A small class-conditioned image diffusion model, trained from scratch.
Model: moe expert_choice, layers 6.
Training: soap at rate 0.0014, 10200 steps.
Rows from block 2, named by matrix and row number. Each number is 50 + 12 x the weight over its row's rms, rounded and kept within 0 to 99. All counts start at 0. After the name is the row's rms in percent of the matrix's.
# ada: adaLN modulation (shift, scale and gate of each sublayer stacked) (model.blocks.2.ada.weight, 1920x192), inputs 0-95
ada.1845 105:57 43 51 43 55 34 37 27 79 48 50 32 33 48 51 38 41 53 54 32 34 34 53 45 66 47 46 42 58 43 41 56 51 49 37 55 33 30 77 64 49 30 65 43 72 62 43 64 42 61 51 36 70 47 71 38 49 77 69 28 56 52 44 37 48 69 53 62 66 56 49 54 43 42 49 35 73 46 67 47 49 59 30 58 57 40 68 66 40 58 62 56 49 23 67 47
ada.1846 034:73 50 25 52 47 49 49 45 60 45 50 46 38 46 56 41 43 63 69 46 34 42 46 41 50 47 65 41 54 58 63 54 39 54 53 63 56 29 54 40 57 48 60 73 44 48 54 44 30 69 43 27 39 27 44 62 44 55 41 45 42 42 58 57 54 40 46 49 56 55 52 70 52 50 60 58 63 44 71 48 51 53 44 54 49 50 51 36 32 52 45 31 51 15 47 56
ada.1847 064:45 50 38 39 62 51 43 57 36 32 37 56 41 49 55 61 49 64 33 61 47 54 50 50 56 41 51 45 42 45 42 36 50 52 58 55 49 66 48 36 56 63 36 27 49 57 57 42 56 51 54 73 79 58 61 45 59 42 57 55 44 55 65 56 43 66 74 46 62 54 58 56 65 57 43 48 69 65 29 49 66 46 53 55 52 56 47 45 58 49 45 74 60 72 49 46
ada.1848 104:47 50 48 40 45 44 27 52 41 51 44 48 61 43 49 42 63 50 55 38 42 77 47 57 48 82 68 62 57 55 38 42 42 36 50 54 53 64 54 69 65 47 47 46 51 54 49 54 45 69 61 32 53 45 53 58 45 34 48 84 64 51 37 40 52 58 55 56 55 48 55 40 41 49 38 40 55 50 52 53 56 48 58 53 58 54 59 53 47 41 51 87 43 49 50 44
ada.1849 036:56 39 40 50 51 50 48 41 66 71 49 73 52 30 46 55 56 24 50 28 53 52 46 53 55 36 44 42 57 54 40 73 45 33 52 54 52 32 59 25 35 55 58 64 50 51 55 36 29 50 39 43 49 29 29 57 35 46 43 52 52 44 58 43 69 55 49 34 52 39 49 40 43 32 50 35 51 55 62 52 44 27 50 45 46 49 55 34 57 47 50 29 69 49 59 54
ada.1850 070:57 51 38 44 51 21 40 40 51 67 57 44 67 44 45 45 66 55 49 59 41 72 64 52 64 62 52 45 70 67 71 54 50 28 52 46 40 44 57 50 28 51 61 62 38 74 49 70 63 27 49 33 25 24 08 47 63 51 54 32 47 35 36 56 46 41 45 49 65 35 52 41 49 29 53 65 53 54 55 62 40 36 38 64 54 45 41 61 56 59 63 41 42 60 39 63
ada.1851 049:48 34 53 48 47 38 38 42 65 59 49 48 57 43 54 31 42 36 82 44 68 55 60 78 62 53 57 40 57 63 53 50 55 63 69 42 31 60 44 44 35 65 34 69 40 55 51 70 50 47 46 44 48 54 34 45 51 36 31 63 41 53 55 38 49 50 33 51 35 52 54 72 55 39 38 47 47 43 42 42 39 63 47 61 38 52 56 52 39 41 60 58 63 55 40 60
ada.1852 059:44 49 54 49 39 33 65 39 52 45 42 65 48 56 63 45 31 33 56 57 48 31 35 55 54 38 53 51 47 61 32 54 42 33 47 37 49 41 16 47 57 54 43 35 47 28 53 44 34 53 26 29 19 28 37 72 57 59 54 42 23 57 36 53 45 47 46 69 45 22 32 39 45 62 44 48 54 29 51 55 50 32 44 40 42 47 40 61 62 48 74 22 33 51 60 39
ada.1853 082:45 81 53 56 66 54 43 63 38 48 32 47 60 52 55 20 49 40 45 59 60 50 50 56 32 54 68 54 50 33 50 63 43 47 55 44 51 25 38 61 54 59 45 54 62 42 54 44 69 51 27 24 43 55 36 78 59 57 35 58 57 49 54 55 63 50 25 76 37 48 52 49 66 47 41 29 43 59 41 63 66 40 84 48 52 51 39 44 46 48 53 49 81 59 52 54
ada.1854 058:43 47 51 32 57 51 52 41 55 32 42 45 41 71 52 47 60 52 43 36 56 26 59 47 52 47 50 62 43 43 63 58 62 53 55 25 50 45 53 40 59 58 36 50 57 91 57 41 43 60 55 37 66 59 69 26 44 46 62 37 54 49 41 55 60 71 49 32 47 57 53 24 45 41 47 69 34 62 51 56 49 54 54 40 55 58 51 49 52 38 50 56 30 38 49 46
ada.1855 037:49 47 34 28 60 47 59 62 44 47 52 41 49 49 57 46 28 53 43 66 72 66 61 57 53 54 43 70 28 36 37 62 49 55 85 30 32 85 69 66 33 60 46 45 51 51 57 82 65 33 63 63 61 58 46 46 48 43 45 41 31 62 37 57 55 55 69 59 63 59 55 53 64 52 60 61 67 41 52 52 49 46 74 38 58 44 36 56 26 47 38 75 56 54 51 65
ada.1856 085:46 26 50 99 48 60 46 29 64 54 59 42 49 52 51 42 77 48 47 67 51 57 47 43 37 52 51 41 54 54 58 67 71 48 28 42 28 48 44 35 46 59 45 65 39 45 67 35 49 46 24 50 41 53 23 45 44 66 61 48 38 37 45 47 53 49 28 44 79 37 50 63 57 55 67 67 50 52 62 45 38 37 59 81 35 40 43 32 56 58 71 46 49 43 39 58
ada.1857 084:71 63 54 48 63 62 41 57 57 57 66 41 50 57 58 66 39 53 40 43 53 53 55 59 56 47 68 43 59 52 38 38 53 44 65 34 48 69 59 42 40 50 41 40 83 43 49 48 68 33 37 71 24 51 52 37 64 31 65 49 41 42 51 25 57 63 46 53 44 67 41 62 45 70 48 55 50 37 46 42 53 59 51 68 67 65 54 50 48 67 26 57 54 64 50 46
ada.1858 073:52 42 51 67 41 45 42 54 54 57 49 45 43 47 59 50 59 29 47 60 48 54 61 44 72 26 47 50 59 57 60 55 58 18 40 52 25 55 57 48 38 51 57 54 45 31 45 64 41 63 35 60 37 19 37 77 56 47 71 26 43 38 46 32 55 56 38 49 47 57 43 47 50 47 51 28 50 51 58 68 52 66 39 75 62 61 35 55 40 54 53 00 54 26 44 60
ada.1859 043:61 50 53 44 29 64 37 52 38 67 55 51 41 54 46 33 64 65 30 40 41 41 43 45 38 58 43 43 39 55 64 48 79 36 46 72 40 49 37 45 52 59 60 90 56 37 16 45 60 45 37 30 40 45 30 39 43 50 37 48 41 24 41 47 41 62 73 50 35 44 44 51 55 51 37 40 65 46 37 44 32 49 43 59 53 50 57 47 66 62 35 39 47 75 32 37